Rows from block 13 of the image encoder of a small contrastive image-text model, named by matrix and row number. Rows with one number belong to one neuron. Each number is 50 + 10 x the weight over its row's rms, rounded and kept within 0 to 99. All counts start at 0. After the name is the row's rms in percent of the matrix's.
After each neuron's rows are labels from the 100 images, of 14848, where the neuron reaches its highest value: "top examples" is what is common among them. Only what is clearly more common there than usual is listed. The data: rosettes with rotational symmetry. In brackets: how many of the 100.
# fc1: MLP up (encoder.blocks.13.mlp.fc1.weight, 768x192), inputs 0-191
# fc2: MLP down (encoder.blocks.13.mlp.fc2.weight, 192x768, transposed), outputs 0-191

fc1.478 097:61 35 37 59 36 65 47 50 58 47 52 28 52 54 43 58 45 56 37 53 66 54 49 50 61 47 64 52 47 42 62 36 70 58 39 53 60 50 71 47 58 39 59 58 65 52 61 34 58 41 50 61 41 38 55 53 67 56 53 44 31 59 48 50 58 47 54 64 56 49 67 29 61 49 57 54 52 32 47 57 59 44 38 51 45 54 58 43 53 43 58 55 44 56 36 36 30 43 42 52 55 60 48 52 51 59 43 61 54 33 39 43 47 57 47 40 62 38 55 37 40 50 63 48 62 58 52 33 62 44 48 29 47 24 70 43 48 51 37 59 53 53 38 53 58 47 46 50 53 69 38 49 26 56 40 46 50 36 57 42 53 54 33 63 51 39 59 72 44 53 55 44 56 40 23 59 49 32 43 46 36 42 55 44 46 48 59 54 50 63 67 42
fc2.478 090:54 36 64 47 54 62 44 52 37 59 46 33 49 47 58 52 40 47 36 42 49 62 55 63 55 44 15 44 56 44 49 43 61 54 61 30 55 43 39 63 59 37 35 61 56 48 41 60 49 43 57 54 49 60 45 53 53 27 47 58 46 66 36 56 48 62 46 47 62 43 50 82 53 49 37 45 53 55 59 57 58 51 47 71 54 48 48 53 43 42 60 58 40 62 45 62 47 53 40 42 30 57 45 60 57 59 56 50 62 55 60 59 37 41 67 57 58 37 36 33 30 51 52 31 53 52 38 55 69 52 55 45 54 78 53 52 43 51 62 51 52 69 52 47 58 39 70 46 57 58 38 45 55 58 53 50 34 71 54 49 57 58 66 49 54 41 45 63 47 47 57 54 62 56 47 53 53 43 44 45 49 23 52 49 49 28 54 59 65 48 52 37
top examples: off centre (66); four-fold (43); five-fold (36); palette: earthy (36)

fc1.188 112:54 47 56 44 28 39 56 42 49 42 52 47 48 59 81 45 57 39 42 51 37 55 24 52 52 48 31 49 39 71 46 62 47 46 44 42 44 44 72 35 64 40 43 57 53 65 40 53 55 60 57 50 56 42 59 36 39 45 44 57 54 42 40 45 53 54 40 55 32 38 61 35 46 48 34 42 46 59 47 54 65 59 45 42 47 48 41 44 52 40 53 48 50 47 46 44 64 36 61 73 50 50 67 42 57 47 36 44 61 50 44 52 41 41 49 30 47 38 44 44 28 53 46 44 44 44 48 36 56 27 48 53 59 52 59 37 48 39 44 45 51 41 46 33 35 48 48 56 34 43 56 61 54 47 41 32 37 38 31 51 69 42 44 49 40 60 44 54 51 53 47 52 59 64 58 48 39 42 30 49 45 63 52 52 35 43 43 63 30 62 47 27
fc2.188 093:59 46 52 48 41 47 49 45 39 54 47 42 52 46 50 54 57 42 24 47 59 57 43 47 54 51 59 49 65 51 58 51 86 61 70 61 55 42 53 62 53 57 45 44 52 39 45 46 46 50 52 55 42 40 38 50 31 39 50 65 37 52 59 47 61 61 39 42 51 50 57 72 57 55 39 38 51 37 42 29 45 50 27 53 58 52 45 54 39 49 38 37 39 51 40 53 54 65 36 65 29 41 41 57 44 61 76 54 61 65 70 46 45 56 54 56 58 47 40 59 43 36 32 63 50 45 55 45 52 57 49 58 62 33 53 56 46 48 48 45 51 37 27 42 52 49 50 53 39 57 58 33 50 44 62 46 57 56 56 50 48 58 55 56 55 51 57 51 34 42 50 51 65 39 62 43 48 73 50 53 57 40 31 55 22 51 39 29 54 46 60 65
top examples: vivid (37); four-fold (33); six-fold (33)

fc1.368 093:52 43 43 48 48 46 55 40 57 46 63 64 41 48 61 44 53 55 36 52 71 58 51 57 30 40 40 41 52 63 55 58 50 63 53 60 41 61 56 45 59 55 41 51 59 36 60 51 73 47 33 49 50 31 52 40 58 36 51 57 52 49 40 36 45 58 51 40 25 70 53 65 48 61 59 45 36 35 52 33 64 54 53 32 57 49 47 55 60 43 48 44 39 47 31 59 60 57 49 51 44 31 40 63 64 53 40 48 60 58 50 40 75 56 43 30 62 35 51 66 64 45 67 41 61 46 61 56 52 52 54 37 62 59 33 33 44 37 52 56 52 43 51 42 67 43 76 56 59 40 66 52 60 40 43 50 53 49 58 68 50 46 50 63 41 50 54 46 62 57 58 43 33 59 39 62 43 51 55 39 44 68 59 55 46 53 47 54 41 36 43 57
fc2.368 105:44 43 57 56 46 54 49 47 41 52 41 53 43 45 63 53 51 52 61 54 35 33 65 57 56 62 43 49 46 44 44 57 33 36 39 63 52 75 54 51 55 54 70 39 44 41 53 66 54 46 61 40 58 59 51 65 64 53 48 49 38 53 41 40 38 26 56 45 59 34 58 49 39 61 58 65 41 61 42 65 62 42 50 50 47 60 46 53 44 51 41 45 49 42 84 45 63 49 53 47 45 52 29 50 61 63 52 68 51 50 40 66 39 54 35 59 53 50 33 36 44 64 51 72 45 54 38 44 61 47 47 49 44 37 55 67 63 42 62 33 59 45 49 30 32 54 49 49 38 46 57 63 68 61 47 40 39 43 58 53 46 35 54 69 52 47 32 44 53 67 42 30 37 58 43 49 44 50 56 41 35 49 53 57 63 50 36 44 58 52 51 58
top examples: five-fold (40); three-fold (37)

fc1.379 098:45 47 52 41 49 52 41 46 40 40 32 51 49 61 41 39 43 58 26 47 60 57 56 51 29 54 38 62 45 37 54 44 48 42 49 57 52 54 51 39 45 37 51 55 43 65 28 34 45 57 46 34 49 43 56 56 54 52 55 49 32 64 34 58 71 40 46 51 52 55 47 61 58 53 41 54 47 45 34 32 38 64 60 45 37 42 50 30 68 61 75 53 49 54 39 57 57 69 51 35 42 58 58 60 44 54 47 50 35 40 45 52 33 46 62 56 53 61 47 38 47 71 49 37 45 47 30 40 34 51 47 63 42 48 45 55 43 51 55 56 63 43 59 54 49 60 56 51 45 53 45 33 73 48 45 61 46 21 50 53 49 45 51 49 57 61 50 45 49 55 61 41 39 54 63 36 59 63 72 41 38 23 54 61 41 49 59 56 33 44 50 43
fc2.379 086:70 53 53 58 73 62 44 57 58 49 47 48 50 52 59 46 52 51 39 42 39 76 60 31 54 53 35 59 63 49 39 54 64 64 62 60 46 55 52 70 54 56 50 51 49 40 44 53 62 68 43 52 57 44 44 56 38 62 54 58 51 55 60 74 52 51 44 44 51 41 62 38 58 41 45 62 71 47 48 70 54 45 69 42 37 67 52 33 42 47 48 64 38 47 60 45 55 46 29 59 41 55 51 47 59 59 50 49 47 57 63 52 52 75 36 43 59 59 53 38 50 59 57 51 57 66 28 51 79 42 66 55 35 51 60 43 56 54 40 36 60 51 50 33 42 41 56 56 59 57 56 71 44 53 38 42 52 54 48 49 61 45 52 49 38 59 52 34 44 40 62 55 58 53 36 48 64 54 52 46 36 65 63 54 66 60 47 56 57 64 59 47
top examples: five-fold (55)

fc1.620 102:47 63 42 47 41 31 48 65 34 44 49 47 38 43 64 53 45 56 50 62 49 60 49 46 56 48 57 52 42 66 50 36 57 53 67 59 33 56 60 48 44 54 48 40 63 35 63 71 39 57 54 53 59 51 53 29 57 51 55 43 48 61 44 62 44 44 59 61 43 29 67 50 49 36 36 54 53 49 65 45 49 52 57 51 49 39 72 23 60 46 60 40 55 54 46 40 44 39 51 54 53 52 71 60 63 44 48 42 52 50 52 58 46 46 60 46 32 55 45 51 58 59 53 51 28 36 30 38 48 44 57 53 55 50 40 33 34 48 62 47 60 53 35 34 57 35 36 27 69 46 45 46 51 34 64 64 61 51 52 63 57 28 40 41 46 44 27 29 49 47 57 44 48 47 43 49 56 53 45 54 56 60 51 37 52 59 27 52 51 53 34 51
fc2.620 092:52 53 41 52 49 80 56 53 41 74 33 66 41 51 49 58 55 46 71 48 28 50 52 63 44 58 45 53 52 55 34 37 61 42 58 63 64 56 38 37 58 49 66 43 50 46 46 36 49 55 66 39 52 37 42 46 60 68 42 28 50 53 54 54 39 55 64 40 70 64 59 47 45 68 56 48 42 39 53 60 38 51 63 58 44 55 62 45 57 58 57 49 39 50 39 54 54 57 30 72 48 53 35 33 46 44 54 46 51 55 48 64 50 36 47 54 52 44 48 54 51 58 50 44 47 61 41 29 54 42 44 53 46 48 49 42 30 49 53 68 51 69 57 57 65 48 53 33 45 48 47 45 24 53 60 53 48 51 38 48 42 48 61 54 40 38 49 45 47 50 62 39 42 48 67 63 47 42 55 44 69 68 55 57 66 25 57 38 37 49 46 49
top examples: five-fold (72); grey (35)

fc1.13 081:57 49 54 32 76 44 58 44 45 50 34 45 60 58 43 35 56 51 48 53 48 63 50 49 49 59 45 38 43 63 45 42 53 47 46 53 56 50 18 61 52 63 52 50 61 36 58 57 46 56 50 47 47 62 31 41 48 60 40 51 29 46 48 35 52 54 39 51 68 37 61 58 33 48 69 43 41 56 56 63 38 54 37 47 54 67 47 53 58 48 34 39 33 40 43 63 55 30 54 68 37 46 65 56 51 63 54 50 50 49 37 33 45 49 46 31 47 51 50 52 48 55 45 41 56 44 57 36 53 65 46 50 65 52 63 42 50 48 66 49 49 35 35 53 53 50 36 59 68 45 42 56 66 57 31 42 56 15 59 45 71 59 44 54 54 36 54 58 67 58 63 62 58 53 65 55 36 51 54 49 52 64 54 44 53 54 59 53 55 56 42 43
fc2.13 084:41 69 38 57 51 39 58 65 41 49 44 32 57 35 49 52 50 52 51 51 28 45 60 56 66 42 36 48 52 44 47 49 55 47 47 46 73 50 52 33 56 41 50 66 50 55 55 55 54 64 55 55 53 37 39 44 52 50 53 72 68 40 64 41 27 70 58 49 59 48 57 42 62 41 28 44 64 62 37 60 42 46 43 58 53 46 51 49 51 64 53 26 31 50 51 28 47 40 50 52 61 53 43 52 41 71 50 66 42 31 67 52 34 39 59 57 57 40 57 57 46 71 47 40 61 52 49 50 64 56 66 59 42 55 46 41 48 46 52 58 47 61 16 63 57 52 67 57 54 58 44 64 57 40 44 63 34 46 53 61 49 53 45 47 51 49 60 45 49 53 49 68 58 46 53 64 45 53 47 56 51 55 44 47 58 36 64 52 45 58 57 50
top examples: vivid (100)

fc1.713 125:71 47 46 38 46 48 45 69 52 48 43 61 43 43 54 41 72 43 34 35 44 60 57 51 43 56 43 51 58 44 50 49 54 47 39 44 49 51 47 60 44 44 51 35 52 51 59 54 27 68 59 55 62 52 54 43 50 50 46 43 47 39 56 49 58 18 52 51 43 38 57 61 29 47 59 54 60 47 47 69 42 44 54 53 62 46 57 61 51 42 52 56 65 49 50 51 64 48 53 46 62 47 58 57 55 16 52 54 61 50 46 55 29 40 43 51 48 43 45 47 49 55 49 88 53 66 38 44 55 50 49 39 54 71 50 47 47 45 35 62 71 51 60 45 47 44 53 42 49 54 58 79 40 70 51 70 49 50 51 28 61 49 48 56 47 46 49 37 48 53 78 56 39 40 45 48 62 52 47 59 40 39 44 44 40 58 50 67 55 46 53 55
fc2.713 146:38 42 59 48 40 43 56 39 45 48 54 72 37 33 46 61 47 48 61 52 50 51 50 39 47 41 53 44 55 64 46 20 35 41 50 19 51 54 62 47 48 40 37 40 61 42 55 45 40 53 48 51 56 60 51 47 50 35 57 38 39 45 61 49 59 49 41 46 69 48 52 50 56 48 51 47 51 54 46 45 34 51 37 47 63 49 64 63 65 49 43 74 82 39 57 63 44 53 70 56 31 59 48 51 45 56 61 46 56 38 52 47 54 46 63 44 51 55 54 47 48 49 62 67 59 39 34 68 51 51 60 34 44 48 43 48 46 42 60 64 55 59 57 68 52 47 38 48 38 62 56 40 52 49 48 45 41 44 40 49 42 43 47 49 40 67 49 52 58 72 59 49 50 65 35 47 59 48 50 63 54 52 61 61 92 42 41 55 45 55 57 51
top examples: off centre (100); five-fold (50); nine-fold (39)

fc1.217 095:45 53 60 46 48 53 74 60 36 59 59 58 49 57 61 57 54 43 28 53 37 45 39 52 44 61 47 61 38 60 46 51 43 69 49 49 60 48 40 43 48 66 52 45 46 39 56 66 64 47 53 43 59 29 56 66 46 53 49 32 45 57 46 35 25 40 44 51 51 61 46 61 46 42 47 59 51 54 41 65 48 59 51 49 46 63 35 43 41 56 52 38 34 53 48 47 52 47 44 42 61 78 62 43 27 32 66 64 53 55 45 44 54 59 42 66 49 53 57 54 60 54 45 36 57 28 57 43 54 40 71 54 63 39 52 63 46 55 36 45 64 62 45 49 51 48 44 49 60 51 38 82 58 52 34 54 61 47 49 56 65 49 31 54 48 36 33 55 43 68 58 35 45 38 41 54 51 49 63 50 59 52 53 42 39 64 37 44 47 48 51 64
fc2.217 087:42 54 37 59 64 52 35 54 46 31 42 43 57 50 63 53 38 52 51 28 61 59 65 52 54 55 72 40 55 54 57 58 56 41 28 57 45 60 72 37 57 53 45 57 61 54 47 31 47 44 45 53 68 54 44 57 50 61 46 43 45 74 32 48 42 57 71 41 43 52 53 55 46 38 53 67 49 61 62 28 42 51 52 53 57 66 69 33 57 54 55 63 44 52 36 56 30 62 33 54 55 58 29 63 54 43 54 50 57 37 63 46 66 31 34 46 52 43 51 70 59 50 43 56 44 59 53 37 45 65 56 52 51 53 56 47 39 56 46 54 41 39 47 47 53 63 62 73 60 53 45 52 47 61 58 40 47 55 43 64 58 50 53 62 47 42 59 53 38 42 53 45 47 54 42 48 42 65 48 48 45 46 37 35 62 53 62 32 55 65 34 49
top examples: vivid (37)

fc1.101 097:44 68 68 40 45 69 55 49 79 53 43 53 57 39 27 54 72 49 55 66 49 50 51 39 51 59 51 46 57 51 42 51 59 46 53 42 67 34 44 49 55 55 76 53 69 49 50 33 40 47 54 43 58 58 47 58 52 61 64 48 59 55 70 37 36 39 68 35 60 42 51 58 47 44 38 41 60 52 50 37 52 58 45 44 42 54 48 41 64 42 53 51 44 46 44 64 57 65 50 47 62 36 43 58 63 50 68 30 49 72 34 64 41 45 61 38 35 55 46 53 64 49 32 69 53 41 39 46 43 53 59 50 47 45 29 45 45 62 47 52 61 50 61 73 58 47 44 37 39 53 53 53 59 51 50 60 45 51 53 44 41 61 45 50 33 52 42 46 52 62 60 54 46 35 39 42 62 40 63 53 40 41 51 49 46 49 33 52 52 63 33 61
fc2.101 109:32 30 64 36 72 42 66 49 57 39 59 59 44 45 41 52 54 52 57 48 56 39 46 34 48 61 45 45 48 50 40 60 56 59 49 68 67 53 56 52 71 56 56 45 62 63 55 68 34 51 57 55 44 46 47 37 56 39 52 46 54 47 53 50 49 56 62 32 37 63 52 47 56 43 50 59 55 37 63 60 34 41 51 48 47 40 48 26 18 51 48 41 67 52 50 48 61 41 60 59 41 48 48 40 57 44 51 41 36 40 54 45 41 50 52 50 55 40 63 46 46 47 52 47 53 43 63 47 64 48 61 26 51 37 54 50 61 53 62 38 65 41 55 54 54 44 60 44 46 52 48 59 64 52 42 30 52 69 51 59 48 54 36 51 78 52 39 50 77 40 56 70 42 43 46 51 58 65 59 39 56 69 50 58 48 58 64 47 57 48 66 57
top examples: off centre (100); nine-fold (64); cool (37); order: eight-fold (31)

fc1.69 100:65 48 51 47 66 62 56 45 61 44 60 50 60 63 49 48 29 51 60 35 52 67 46 51 57 49 42 33 42 42 58 63 36 54 59 58 37 60 37 43 56 54 42 56 33 33 60 46 71 48 67 49 50 33 47 58 48 41 52 54 63 54 50 40 60 28 70 42 49 36 75 54 15 58 45 44 48 67 60 58 71 59 49 56 54 57 43 50 55 45 45 44 53 48 33 37 56 42 58 39 46 38 46 26 54 45 43 35 45 45 50 47 63 54 46 54 65 67 37 56 57 61 52 77 44 47 45 56 55 51 52 44 61 35 50 34 56 60 53 60 65 66 49 58 51 44 38 46 57 52 59 50 62 68 48 44 47 46 39 52 61 52 35 62 47 36 50 47 55 43 60 62 49 48 42 40 54 30 47 46 37 45 52 46 55 47 49 57 38 40 40 48
fc2.69 102:46 47 45 40 53 66 40 47 49 58 46 49 50 55 65 59 38 42 44 53 27 31 41 55 55 44 43 35 42 49 57 42 52 43 29 34 49 63 39 48 38 64 35 47 51 47 66 54 38 53 65 41 49 54 57 61 56 44 49 53 44 34 61 22 51 49 43 52 50 42 53 35 62 41 42 45 38 52 47 43 52 60 53 59 42 73 29 62 65 64 40 55 67 42 38 47 49 61 53 53 48 55 69 47 52 51 55 29 54 30 53 47 50 50 37 31 60 51 59 41 52 37 53 47 35 48 49 37 55 47 55 34 49 59 43 48 50 52 57 45 63 43 49 59 41 41 49 62 53 50 51 44 56 59 67 45 45 63 38 46 42 31 35 57 18 48 59 54 59 67 53 43 37 50 53 50 40 58 59 69 43 70 66 44 36 55 67 39 48 52 67 48
top examples: five-fold (62); warm (33)

fc1.479 094:51 60 53 35 51 46 41 37 42 32 56 57 64 54 52 47 41 58 40 33 41 50 59 50 47 37 56 50 50 59 65 62 56 55 65 62 53 43 50 63 44 50 48 69 61 40 54 64 49 51 52 37 48 47 42 51 56 81 60 42 59 56 49 20 46 42 55 61 53 62 45 75 43 47 61 51 64 39 57 46 61 54 48 39 48 49 49 46 61 57 40 80 51 52 43 52 59 65 41 50 64 62 60 52 54 59 33 48 60 56 36 47 37 55 50 62 43 51 44 48 51 43 47 37 39 53 31 62 51 48 67 41 59 36 53 59 42 51 65 46 59 45 47 45 56 53 59 60 62 51 58 50 60 46 43 52 49 53 42 40 50 40 45 45 56 47 42 57 42 60 37 43 52 62 47 30 51 48 43 44 40 56 29 30 31 61 77 62 22 42 42 56
fc2.479 094:61 57 55 46 61 62 51 54 44 53 69 54 43 58 64 57 47 53 54 44 58 49 56 32 55 43 51 32 53 58 50 53 49 48 42 40 41 47 61 45 44 40 34 33 52 63 49 41 38 44 39 52 66 59 48 38 49 35 31 58 38 50 53 52 53 40 60 52 67 58 41 42 45 55 63 64 59 35 57 60 36 37 45 47 43 50 56 63 37 53 59 63 41 58 41 49 39 44 52 45 36 55 37 55 35 43 56 50 61 51 46 85 65 32 52 33 50 63 65 64 45 48 63 58 44 68 35 34 38 55 77 40 44 39 45 41 45 56 38 48 47 36 64 57 52 59 59 44 43 51 56 56 56 47 63 64 53 71 50 68 49 41 53 65 46 53 49 36 49 58 54 49 45 57 60 50 56 47 51 50 59 61 51 69 42 55 63 67 30 55 27 39
top examples: off centre (76); eight-fold (64); vivid (33)

fc1.68 110:37 57 57 51 63 53 50 46 50 49 62 34 50 51 47 60 42 36 55 65 54 47 40 38 69 44 49 43 59 41 67 42 52 39 51 52 54 51 42 46 44 52 52 62 37 57 64 59 50 56 56 57 62 64 60 43 60 63 53 49 56 53 47 52 51 40 52 63 51 70 50 50 54 45 64 54 51 55 41 69 45 49 39 53 68 41 40 31 53 41 30 32 55 59 45 54 62 56 56 46 66 56 46 37 64 50 53 34 53 56 65 35 64 37 59 27 51 64 42 57 49 66 52 63 42 39 49 59 53 41 66 48 43 43 45 43 53 55 22 44 62 55 55 51 59 73 44 38 51 50 50 55 61 51 33 51 44 41 45 61 61 65 36 50 65 56 30 58 61 49 73 41 73 57 46 60 75 40 42 59 50 58 37 51 50 44 36 45 50 35 40 66
fc2.68 095:55 45 54 35 45 44 29 37 29 50 43 45 36 56 50 36 38 47 51 57 45 46 76 47 62 54 29 55 65 51 48 38 32 55 58 38 43 51 54 44 41 45 32 50 32 54 65 36 41 57 48 42 29 39 50 59 46 46 48 58 44 32 56 52 56 55 58 68 52 63 58 51 39 51 70 41 47 51 65 55 70 40 44 34 55 49 58 59 39 54 53 44 62 48 61 61 66 55 40 58 57 56 63 56 37 55 44 44 43 46 54 66 60 60 63 66 55 60 41 46 60 49 52 47 32 30 55 43 64 57 42 55 52 34 46 67 48 55 43 56 64 51 45 59 50 51 46 44 51 46 27 42 54 53 48 50 51 48 56 65 43 43 59 52 40 62 64 51 64 47 62 49 66 56 49 68 50 46 70 43 48 72 41 48 57 48 51 60 70 67 37 43
top examples: five-fold (44)

fc1.365 095:45 55 49 53 47 40 59 36 57 40 45 49 43 51 32 43 57 50 28 43 59 53 34 59 43 48 38 62 51 58 48 54 59 66 47 71 57 50 42 62 61 66 60 44 53 44 63 50 78 46 58 43 63 53 37 58 61 48 47 48 41 50 26 53 62 58 40 53 60 36 50 63 44 47 35 61 49 65 46 31 53 59 56 47 31 66 47 44 64 64 48 53 31 55 52 75 62 44 37 64 64 72 71 31 62 40 63 49 52 46 73 36 53 47 62 56 43 59 51 40 44 48 50 41 42 57 53 43 50 53 70 54 58 45 57 65 44 59 65 54 43 53 35 53 46 50 70 49 55 56 39 45 50 57 42 65 54 53 48 54 41 49 38 60 69 54 58 62 60 38 40 53 51 54 64 55 47 43 58 45 37 46 58 41 51 63 40 46 36 57 44 53
fc2.365 100:50 54 47 64 44 50 47 67 43 56 47 44 32 49 39 42 45 56 57 45 49 44 54 43 36 51 67 55 64 45 47 39 33 42 71 42 56 56 63 57 53 60 61 54 51 56 49 50 41 60 52 56 56 46 57 74 75 51 50 48 48 60 36 62 58 46 53 55 43 59 59 66 52 49 62 56 46 41 45 46 50 53 39 43 62 61 55 52 67 49 29 38 53 67 50 41 54 63 55 33 53 56 33 52 38 68 48 49 47 46 64 46 53 74 33 61 44 55 48 66 45 53 40 27 43 47 43 68 53 53 69 69 74 46 57 51 67 59 49 66 54 46 52 49 59 73 52 49 34 60 60 59 55 42 53 33 54 50 45 65 53 51 42 63 32 63 46 35 45 35 61 42 52 49 50 55 38 61 56 67 57 46 39 30 46 52 39 56 44 62 55 60
top examples: off centre (66); four-fold (35)

fc1.524 111:67 58 36 43 45 48 54 62 47 53 24 49 41 53 61 49 49 56 48 57 56 50 45 43 49 62 47 30 44 33 49 40 60 54 65 54 58 55 72 58 61 45 49 58 50 39 44 51 47 55 49 47 59 37 54 56 54 47 43 43 51 67 42 45 47 43 48 36 39 48 50 40 62 63 41 52 53 40 43 54 59 49 42 34 51 34 41 17 51 51 53 49 38 61 61 59 46 62 49 57 42 59 43 58 48 50 43 38 34 56 43 51 34 61 47 36 50 44 59 41 35 48 39 34 37 63 50 21 68 60 44 23 46 41 43 61 52 45 51 62 48 42 57 43 57 66 42 64 44 40 43 48 54 54 28 48 41 66 53 49 55 51 71 53 44 44 43 63 60 29 64 51 40 51 50 43 42 56 40 38 51 59 52 48 45 57 55 65 72 52 66 74
fc2.524 112:50 42 36 56 43 59 51 59 60 52 42 63 44 50 48 62 34 61 34 54 37 47 42 50 53 66 34 47 32 41 33 42 46 63 53 56 55 46 37 28 40 58 42 61 52 64 44 51 46 46 63 59 61 38 52 45 58 57 45 58 69 54 52 57 65 68 63 48 52 40 57 56 42 54 46 55 45 50 48 44 36 53 47 63 27 69 62 36 59 42 64 48 56 48 37 64 42 41 33 36 53 53 60 60 35 57 58 42 46 34 31 33 31 33 32 33 52 57 53 65 48 33 53 43 49 55 56 39 48 61 57 50 48 36 29 52 49 64 71 51 48 52 55 49 46 47 60 52 61 58 58 48 43 62 60 69 44 41 47 55 50 47 54 53 44 60 62 42 44 53 56 50 57 62 45 46 60 60 61 64 49 70 50 45 50 41 62 52 47 56 40 78
top examples: off centre (87); five-fold (38); four-fold (30)

fc1.447 081:48 50 62 61 67 49 60 75 42 45 56 61 56 53 56 32 53 62 43 50 32 58 63 43 46 46 61 45 66 38 52 39 49 57 78 42 37 40 55 48 43 41 45 59 37 46 35 45 65 25 62 37 49 66 58 35 28 56 42 45 62 60 49 59 49 55 61 62 45 74 52 58 47 48 61 62 45 50 52 40 71 54 51 55 47 60 62 53 48 46 42 49 56 53 38 50 54 47 51 50 36 65 35 40 45 42 45 52 52 25 42 50 43 45 48 68 63 48 40 47 52 55 37 57 50 40 58 65 43 66 53 34 39 46 40 32 66 29 44 62 45 56 50 46 49 40 60 39 42 43 63 64 54 28 47 47 36 33 50 53 53 61 38 45 44 60 44 45 54 54 50 55 46 49 36 49 53 43 42 46 50 49 48 48 44 47 60 44 45 78 61 53
fc2.447 093:47 58 47 48 46 47 64 66 51 53 46 57 36 40 52 50 38 69 65 71 50 49 45 41 59 49 48 55 46 41 45 38 51 60 35 43 55 56 55 50 60 64 52 43 55 48 55 40 41 54 51 57 52 43 41 68 41 60 47 66 66 62 46 45 29 40 46 57 57 59 50 63 43 55 60 56 72 54 37 54 43 62 41 57 54 37 49 29 55 46 56 26 33 50 43 42 47 65 46 44 54 65 45 51 50 64 42 60 50 53 65 50 56 77 48 57 50 59 44 40 56 40 64 53 32 55 48 63 57 56 52 30 51 58 31 53 37 76 48 50 62 59 46 62 48 79 58 40 60 48 53 36 50 46 72 63 42 55 58 42 44 50 57 52 58 41 58 63 52 45 57 52 43 46 47 44 59 45 46 48 47 63 41 54 24 55 48 64 37 66 56 27
top examples: five-fold (86)

fc1.546 096:35 53 36 51 63 54 36 37 55 67 52 66 49 49 60 50 59 60 54 52 56 47 54 46 54 39 46 45 47 32 53 54 33 50 60 55 44 46 36 51 48 57 57 61 39 41 53 60 48 40 37 42 54 66 58 44 74 35 40 52 37 76 55 50 33 53 45 55 35 48 58 44 53 57 52 66 50 62 42 44 47 56 53 37 48 53 49 52 35 53 34 61 57 55 75 62 66 79 44 47 46 68 71 63 61 63 53 43 61 60 43 37 41 39 71 47 44 63 60 40 53 56 50 36 67 50 42 54 50 63 57 53 31 42 42 40 56 36 43 64 47 43 40 47 58 36 48 52 47 67 46 64 44 53 41 51 57 34 66 49 56 40 53 38 61 45 38 36 55 68 51 56 66 52 53 47 47 33 58 37 53 47 48 40 47 62 38 41 44 56 49 63
fc2.546 100:57 56 42 45 55 61 53 51 48 41 55 57 54 58 50 59 73 34 57 60 28 52 38 66 44 50 47 64 48 59 46 62 51 54 28 30 45 56 44 54 41 60 44 48 43 33 51 58 44 39 73 62 55 52 47 44 65 49 54 60 47 41 49 70 62 35 51 52 28 53 40 64 42 70 43 67 50 49 75 52 44 31 64 48 53 45 69 35 47 49 53 61 46 59 43 50 68 40 53 46 50 52 37 50 44 64 35 49 55 43 44 58 49 63 53 40 61 52 51 42 56 43 64 41 63 57 67 44 60 63 53 48 53 50 50 44 47 64 48 52 62 40 48 58 40 29 67 51 45 56 54 49 51 53 56 52 38 55 60 41 39 43 59 43 36 71 50 33 33 45 60 33 42 45 40 73 47 49 57 43 43 65 68 50 62 45 65 49 61 43 60 47
top examples: vivid (64)

fc1.5 085:40 38 55 43 56 62 49 58 40 48 52 71 56 50 54 58 45 43 55 56 47 42 43 38 62 26 38 41 29 42 47 53 50 44 57 38 58 46 33 54 36 40 52 38 45 45 41 70 45 51 53 48 55 50 57 44 41 51 47 32 82 64 47 66 50 61 50 39 63 33 53 55 52 59 66 40 51 63 22 73 37 53 50 54 54 53 57 42 48 22 44 57 58 52 62 63 49 59 61 70 42 54 62 37 37 52 39 32 60 63 21 45 48 65 55 42 59 50 62 46 51 60 52 66 72 60 50 68 64 58 52 49 48 51 46 58 29 43 52 52 49 42 45 52 49 50 44 36 56 49 49 52 49 58 46 50 63 45 57 49 39 51 48 42 42 56 47 52 48 45 42 58 47 46 44 46 38 40 36 38 44 65 56 56 60 53 57 56 33 50 53 40
fc2.5 096:44 54 35 42 65 53 70 45 62 54 41 45 43 57 49 52 51 43 50 52 46 49 70 39 61 53 55 61 46 50 60 66 46 71 46 52 41 63 44 35 57 59 42 55 49 51 50 25 44 59 70 68 53 59 61 44 50 68 56 53 56 62 53 51 42 58 40 52 58 23 52 53 51 41 54 47 57 49 32 52 48 33 42 59 41 43 64 69 49 39 64 67 53 63 35 57 45 49 75 49 47 37 71 50 51 28 40 43 45 44 40 61 42 38 48 32 59 37 45 49 52 57 56 42 50 56 52 40 54 59 46 41 53 39 36 63 38 45 72 52 63 46 42 59 57 64 57 42 48 50 59 64 50 40 65 51 36 47 43 40 55 38 64 37 66 38 59 38 50 61 45 55 57 65 39 59 53 41 42 49 46 38 34 45 55 58 47 53 70 63 53 52
top examples: vivid (100)